Rows from block 8, named by matrix and row number. Rows with one number belong to one channel. Each number is 128 + 24 x the weight over its row's rms, rounded and kept within 0 to 255. All counts start at 0. After the name is the row's rms in percent of the matrix's.
# filt: filter width-3 conv, dilation 8 (model.blocks.8.filt.weight, 256x256x3), inputs 128-191, a 3 kernel for each
# gate: gate width-3 conv, dilation 8 (model.blocks.8.gate.weight, 256x256x3), inputs 128-191, a 3 kernel for each
filt.59 102 [112 109 112 109 117 159 129 145 122 156 128 112  84 159 113 100 148 156 168 135 157  80 114 153  73  76 152 122 115 108  98 112 151 148 160 117 129 119 125 149 118 129 114 133 134 131 135  91 131 163 192 148 152 154  57 147 134 156 160 140  95 118 169 116 116  89 126 125 160 133 151 153 125 163 112 116 151 144 146 148 174 170 150 108 139 143 164 167 152 141 174 155 128 180 106 127 130 134 160 137 104 144 148 128 118 156 121 159 125 132 148 113 138 164 147 123 109 131 128 109 113  88 130  96 121 125 147 118 143 163 140 112 134 143 138 166 127 115 123 146 156 113 150 136 126 108 158  99 106 105 136 138 167 179 141 161 138 122 150 140 138 167 128 156 176 129 188 121 128 120 124 100 119 118 115 104 161 146 182 125 104 157 163 144 132 131 134 170 165  71 162 107]
filt.60 099 [113 122 148 125 158 127 131 155 164 115 131 128 179 176 116 154 109 134 153 124 148 128 140 128 121 132 125 114 187 116 153 131 114 149 142 129 142 187 158 160  97 112 148 156 125 133 136 124 117 101 129 131  83 156 161 121  85 127 113  89 167 147 100  69 132 101 149 104 120 119 129  98 139 118 181 125 124 105  88 117  91 128  70  97 121 101 103 128 115  85 114  84 138 130  81 150 136 117  84 128 122 149 145 116 125  87  72 100 153 102 126 101 147 168 131 122 132 103 112 120 138 107 128 149 122 188 125 110 160 121  96 133 122  95 155 164 135 119 101  86 142  99  79 118 159 112 103 163 145 139 138 114 177 130 124 131  66  93 158 120 135 157  92  96 154 131  91 170 145 116 175 156 149  92 128  95 119 119 110 128 126 126 114 120 156 148 132 130 137 145 165 133]
filt.61 096 [131 103 135 110 111 172 147 110 115 111 141 141 143 100 118 114 118 122 107 114  99 162 138  85 117 145 132  99 123 107  92 131  64 130  91 104 149  95 130  96 151 134 165 132  95 107 143 114 137 110 159 129 132 122 143  51 130 158  89  98 143 155 144 175 113  85 101 152 144 145 156 154 115 166 138 140 116 122 149 142 135 113  82 196 115  94 179 123  78 123 146 169 109 109  79 156 146 104 130 102 135 109 144 123 125  84 150 174 148 144 104 108 121 148 138 190 135 108 117 123 141 129 139 133 121 124 124 129 182 128 119 154  70  91 100 108 122 139  93  90 133 170 170 125 144 167 147 115 134 131  96 135 136 125 107 143 142 149 128 117  78 164 124 156 150 135 102 130 150 148 125 117 105 154 133 145 134 135 106 160 143 124 134 142 108 105 187 140 167 106 113 140]
filt.62 097 [156 104  70 129 128 129 146 122 128 129 161 105 108 149 126 129 172 123 172 137  55 123 160 113 110 138 151  95 112 119  96  48 181 118 161 129 113  98  90  80 143  87 151  86 126 126 100 109 121  79 205 179 142 119 102 111 153 159 103 193 124 117 117 113 124 120 111 124 131 129 120 110 119 158 126 118  96 188 157 111 121 143 129 161 123  89 169 154 103 157  99  92 146 127 122 166  88 102 139 123 123 116 156 152 122 108 148 103 139 145 184 127  92 142 136 115 150 117 141 107 146 116 162 102 115 127  95 121 186  93  94 156 165 113 149 145 120 125 114 140 114 112 159 116 160 153 133 140 129 164 130 168 133 140 135 118 110 156 126 114  96 142 147 147 175 136 134  88  95 166 139 155 122 132 139 136 142 146 131 114 132 146 156 168 140 138 122 102 161  83  91 152]
filt.63 098 [126 127 122 115 149 125 110 101  93 141 118 102  98 212 105 100 111  86 118 136 115 150 178  93 115  74 118 156 156 149 155 136 144 155 123 124 127 163 125 139 130 128 117 138 117 149 123  91  85 140  80 141 130 116 121 111  90 158 109 125 115 158 119 159 116  97 153 194 164 131 105 135 161 133 144 117 124 134 136 104 121 156 138 126 156 147 114 172 151 127  92 101  88 117  87 121  92 157 154 142  91 144 155  86 140 105 125  86 130 172 102 111 140 141 111 168 180 121  99 143 121 178 162 137 125 146  70 126 137  76 130 147 124 140 128 149 110 124 132 123 132 119 143 134 118 113 159  87 163 146 141 146 136 161 159 149 150 134 113 155  79 110 157 119 123 126 134 139 153 158 106 156 155  91 141 165 159 116 151 133 103 163  92 150  95 150  95 173 112 105  81 112]
filt.64 105 [120 124 119 180 104 154 123 107 107 159 111 140 149  91 163  95 171 145 178 121 124 154 131 149 112 121  76 112 152 120 155 110 132 128 134 168 151 139 131 130 114 144 207 140 144 146  56 154 123 148 144 132 135 171 109 163 138 122 121 139  78 128 119 128 122  97 143 100 104 106 125 149 129 122  96 144 115 135 164 110  81 128 101 132 148 157 121 121 129 134 127 133 133  96 105 125 163 159 106 126 130 168 125 144 102 126 108 141 113 140 110 121 127 139 162 178  96  96 162 130 134 130 118 139 128  79 137 130 111 141 119 163 158 132 148 158 145 130 128 171  97 107 167 111 121 161 104 103 118 147 101 151 129 156 115 160 125 157  96 148 132 161 182 162 130 147 107 130 137 117  95 159 116 144 189 123 117 142 157 116 118 108 109 125 145 111 153 118 133 132 131  76]
filt.65 101 [120 150 119 114 156 139  99 133 131 106 141 103 125 170 149  74 168 151  97 144 130 100 114 177 115 112 146 140 150 158  50 131 166 123 113 133 127 139 141 122 172 173 102 135 121 154 156  97 157 116 146 156 142 102 151 113  68 101  93 139 169  94 121 138 143 170 154  99 127 165  89 112 150  80 110 148 132  98 155  65 157 164  81 111 124 112 135 177 143 100 157 158 135 111 117 122 117 117 115 123  98 139 133 147 133 133  94  84 139 137 165 169 143 123 153 107 161 171  92 184  95 123  93 150  93 123 125 145 121 129 167 114 138 141 118 138 157 122 160  92  83 133 144 162 126 108 178 134 175 122 120 140 106 102 136  88 174 124 118 152 121 110 139  76 102 128 128 112 152 117 131 143 126 159 160 124 142 135 117 129 148 142 135 124 133 149 123 115  92 159 165 111]
filt.66 101 [136  97 183 132 140 120 115  98 148 158 160 138 158 149 132 112 134 179 141 164 114 126 115  75 123 130 155 114 120 134 158 136 174 123 150 138 186 139 140 100 139 154 140 125 157 175 109 130 126  99 128 108 107 154  77  71 113 118  87  60 132 108 138 116 108 105 133 115 111 110 120 140  96 138 140 124 119 147 135  62 158  91 108 121  74  96 153 132 118 117 109 145 146  86 113 163  88 141 120 100  98 123 132 122 126 126 130 131 117 103  93 146 142 108  86 126 112 112 111  80 119  96 144 103 111 135 157 132 120 109 102 152 125 107 109 123 112 125 149 124 108 116 137 164 110  63 113 129 107  84 179 145 131 119 147 140 135 116  97 156 116 138  96 100 127 176 124 124 185 165 120 161 115 137 145 146 140 122 102 193 138 101 106 144 111 129  99 142 158 147 112 144]
filt.67 102 [139 157 157 112 144 104 158 146 143 111 117 139 122  88 117 138  87 170  98  95  99 138 124 117 102 167 132 148 108 116 137 129 124 134 108 158 141  95 113 131 122 106 133  98 112 121 104 128 131 132 125 142 131 135 111 131 128 145 140  71 167 105 138 150 152 127 132 138 123 152 120 173  70 124 166 115 135  50  97 149 132 105 148  44 102 150 171 124 131 127 132 104 165 109 139 172 130 117 103 123 105 133 133 142 151 124  96 131 151 133 131  91 130 111 177 137 176 172 147 111  82 134 137 125 128 119 103 145  97 129 121 107 139  97 142 145 115 147 128 138 130 151  86 102 126 102 110 146 116 130 122 111 147  89 101 183  87 192 114  89 164 154 168 118 121 145 138 156 116 148 130  95  54 140 103  84 124 111 122 120 141  80 107 148 151 127  95 120 132 160 177 108]
gate.59 102 [ 96 146 147 135 140 130 123 162 123 151 147 121 141 152  92 152 141 116 107  97 109  87 125 167 125 123 154 115 130 136 129 157 152 130 164 152 135 132 154 115 156  61 142 154 166 118 161 135 151 134 120  95 169 141  84 144 156 133 180 133 124 129 187 127 165 148  77 152 144 113 156 131 101 127  77 109 151 172 163 128 113 150 146 148  43 120 147  74 138 144  56 150 149 121 123 157 170 150 110 113 135  99 132 130 110 138 120 115 138 117 147 114 154 104 133  79 122 115  92  97 126 109 124 137  87 127 157 125 134 128 113 152 106 152 114 145 110 110 122 148  99  89  95 109 101 114 115 120 102 163 143 189 106 117 102 136 141 150 147  98 148 131 129 157 137 124 162 151 123 163 148 114 157 148 110 133 132 137 109 159 126 114 132 167 116 127 128 106 140 103 122 184]
gate.60 100 [155 133 154 150 107 136 139 124 120 125 147 111 136 150 108 116  92 155  98 140 131 174 131 151 148 118 120 115 101 112 104 123 167 122 127 118 123  92 130 157 148 111 171 160 148  89 113  94  83 125 159 143 173 119  88 117 140 121 120 123  54 123 153 111  91 134 145 107 132  94 134 145  76 139 109 162 125 112 116 130  70 142 166 140 123 145 156 113 145 127  60 182  99  76 106 135 113 110 147 148 135 109 137 183 162  59 139 127 182 153 165 140 143 106 104  99 170 111 109 120 168 136 147 118 167 126 140 160 123 136 123 116 111 135 117 146 136 112  90 148 160 134 150 122 156 127 152 125  92 155 148 137 159 119 111 130 122 128 111 141 129 100 155 125 100 141 120 121 140  76 131 130 106 103 137 139 150 141 130 152 155 132 135 139  96 103 113 137 127 129 123 114]
gate.61 095 [129  92 127 126 147 128 161 117 161 133 162 129  78 119  88 139 150  75 138 100 119 115 131 126 114 110 122 120 122 111  79  58 139 125 134 123  95 105 157 162 172 132 122  93 124  99  78 106 116 114 122 149 152 147  98  97 105 122 122 143 164 154 133 125 119 130 173 116 144 125 140 113 127 173 130 107 118 130 146 120 107 144  87 134  91 115 137 120 133 118 179 110 176 131 112 151 142 114 102 120 131 162 185 105 142 138 115 129 134 158 171 133 124 122 130 157  73 122 108 132 151 135 139 135 135 127 144 164 136  80 147 149 108  79 141 121 139 104  99  82 122  97 120 102 149 168 110 114 116  60 115 161 150 155 172  85 156 110 117 126 127 162 122 165 131 122 125 116 114 106 128 135 206 151 132 140 111 123 116 122 106 130 138 114 173 131 135 115  65 147 140 163]
gate.62 099 [142 118 128 162 133  88 105 138 124 121 119 114 131 108 132 109 139 122 105 126 133  86 175 164 127 163 127 100  97  97 116 107 118 122 119 152 138 152 119 101 114 166 132 120 175 141 139 152 155 125 137 133 149 148 116 109  92 176 127 134  88 169 157 151 149  95 113  89 107 128 171 159 152 123 127 143 119  74  99 125 132 114 145 118 111 170 129 124 140 149 123 132 155 116 112 132  81 123 134 130 119 135 152 111 132  86 113 153 112 171 130 132  88 140 104 127 100 118 108  80 154 124 116 131  84 128 153 111 112 155 104 128 132 126 122 127 106 148 103 115 115 106 113 119 155 149 119 146 152 154 151 116 163 128 136 167 119 148 133 127 118 149 123 155 106 151 123 113 166 110 144 106 135 199 116 143 114  97 120 126 151 102 146 129 147 142 112 132 123 142 151 108]
gate.63 096 [109  77 116 108 109 122 143 135 136 124 123 153 143  97 157 187 112 117 129 136 137 151 104  82 105 111 104 113 125 127 113 139 135 141 142 132 141 104 156 125 129  97 108 131 131  87 121 142 150 128  99 130 144  99 164 107 159 107 136 115 125 167 138 132 130 131 156 128 125 174 131 124 106 146 122 141 139  83 130 154 137  59 138 115 105 158  92 107 139 114 122 159 135 137 131  98 153 140 138 118 163 133 163 132 119 145 117  99 120 117 132  97 139 127 121 156 113 114 104 142 106 106 118 160 127 139 133 124 173 115 133 155 111 128 140 119 141 157 126 161 102 152 138 108 159 118  88 149 110 137 142 113 162 128 149 139 173 102 119 137 102 160  72 128 124 151 128 129 147 123 106 115  96 143 167 127 139 162 107 103 160 130 126 141 108 145 156 121 140 136 161  90]
gate.64 104 [131 147 112 161 117  76  95 157 172 155 148 143 146 120 111 153 134 139 158 146  92 149 101 196 120 145 147 136 112 120 131 137 168 157 144 124 111 100 150 120 120 136 146  94 118  93 142 127 109 119 167 127 144 130  82 122 149 123 147 108 173 108 127 107 132 128 131 135 162 105 145  84  97 141 136 117  97 138  96 147 111 113 141 137 109 126 135 100 121 130  83 109 116 134 143 100 127 121 121 146 109 144 115 139 151 114 139 134 120 126 145 106 105 147 112 109 189 115 120 132  91 111 125 107 194 145 153 168 112 133 164  77 119 146 146 164 128 116 140 147 134 113 107  85 105  95 170 151 150 125 152 110 108 145 138 108 167 129 155 125 141 147 124 144 150 134 151 133 133 136 132 148 148 168 150  96 125 111 130 129 130  98 142 132 134 127 155 120 121 133 120 156]
gate.65 102 [153 122 126 166 136 154 112 123 102 122 125 143 165 100 119 153 148  98 116 155 140 145 147 110  99 111 134 111 183 153 164 121 138  85 139 146 154 151 140 121 148 126  99 152 134 118 161 149 159 166 133 145  94 138 150  94 129  97 162 147 117 155 142 125 103 107 107 111 113 108 101 133 120 134 134 151 161 111 180 153 157  95 114 145 159 106  92 133 134 126 104 149 125 119 141 152 116 133 161  99 130 120 115 109 139  99 108 156 117 121  95 115  92 126 141 167 164 130 115 135 148 125 161 119 157 135 126 100 126 152 191 165 113 148 133 169 118 155  92 149 144 118 150 102 113 174 148 124 107 171 103 125 140 100 129 173 107 119 126 131 111 153  97 107 153 140 134 145 108 151 139 100 165 147 115 165 135 149 163 134 105 131 144 132 143 158 159 140 146 128 155 164]
gate.66 101 [159 135 137 126 112 113 164 128 131 111 128 117  96 124 162 140 107 133 132 118 154 154 121 152 156 128  98 127 133 116 142 123 149 105  90 128 123 115 112 138 121 153 167 115 127 127 127 111 141 135 100 154 123 120 106 152 130 100 145 114 178 132 126  80 107 133 138 104  96 165 130 122 112 145 149 101 151 141 113 175  90 109 140  83 138 136 117 122 146 129 164 149  81 128 151  82 129 108 165 128 156 155 154 124 125 160 138 159 163 118 127 121 134 145 118 148 116 132 164 116 112 172 133  84 143  89 116 200 132 121 178 167 139 140 119  81 143 130 149 138 105 131 177 165 176 131 144 129 132 102 191 104  96 174 102 124 145 151 112 131 129 115 138 115 155 105  77 108 125 111 132  84 122 131 126 148 112 172 102 121 182 119 128 146 120 134 123 161 114  96  99 172]
gate.67 101 [163 149 155 152 178 150 102  82 127 103  91 161 115 153 101  95 126 152 128 119 123 115 128 160 184  46 172 124  80 163 104 158 162 121  89 151 153  71 131  85 137 165 131 131 148 119 156 110 166 102 103 120 143  87 124 106 132 122 123  87 160  99 154  84 138  98 144  92 136 154  70 123 114 168 127 110 170  97 119 124 138 117 117 122 148 159 124 149 151 103 107 133  79 127 124  96 150 142 103 146 134 148 132 137 133 140 162 126 115 117 132 128 146 104 141 146 143  87 135 160  86 115 119 123 134 116 130 139 117  98 118  95 140 134  81 142 141 141  64 156 113 139 158 119 111 140 113 135  88 100 157  78  90 137 134 136 160 152 121 137 149  92 113 106 127 118 137  96  91 152 137 134 147 126 131 126  88  99 122 171 107 138 139 129 103 106 134 116 161 145 123 141]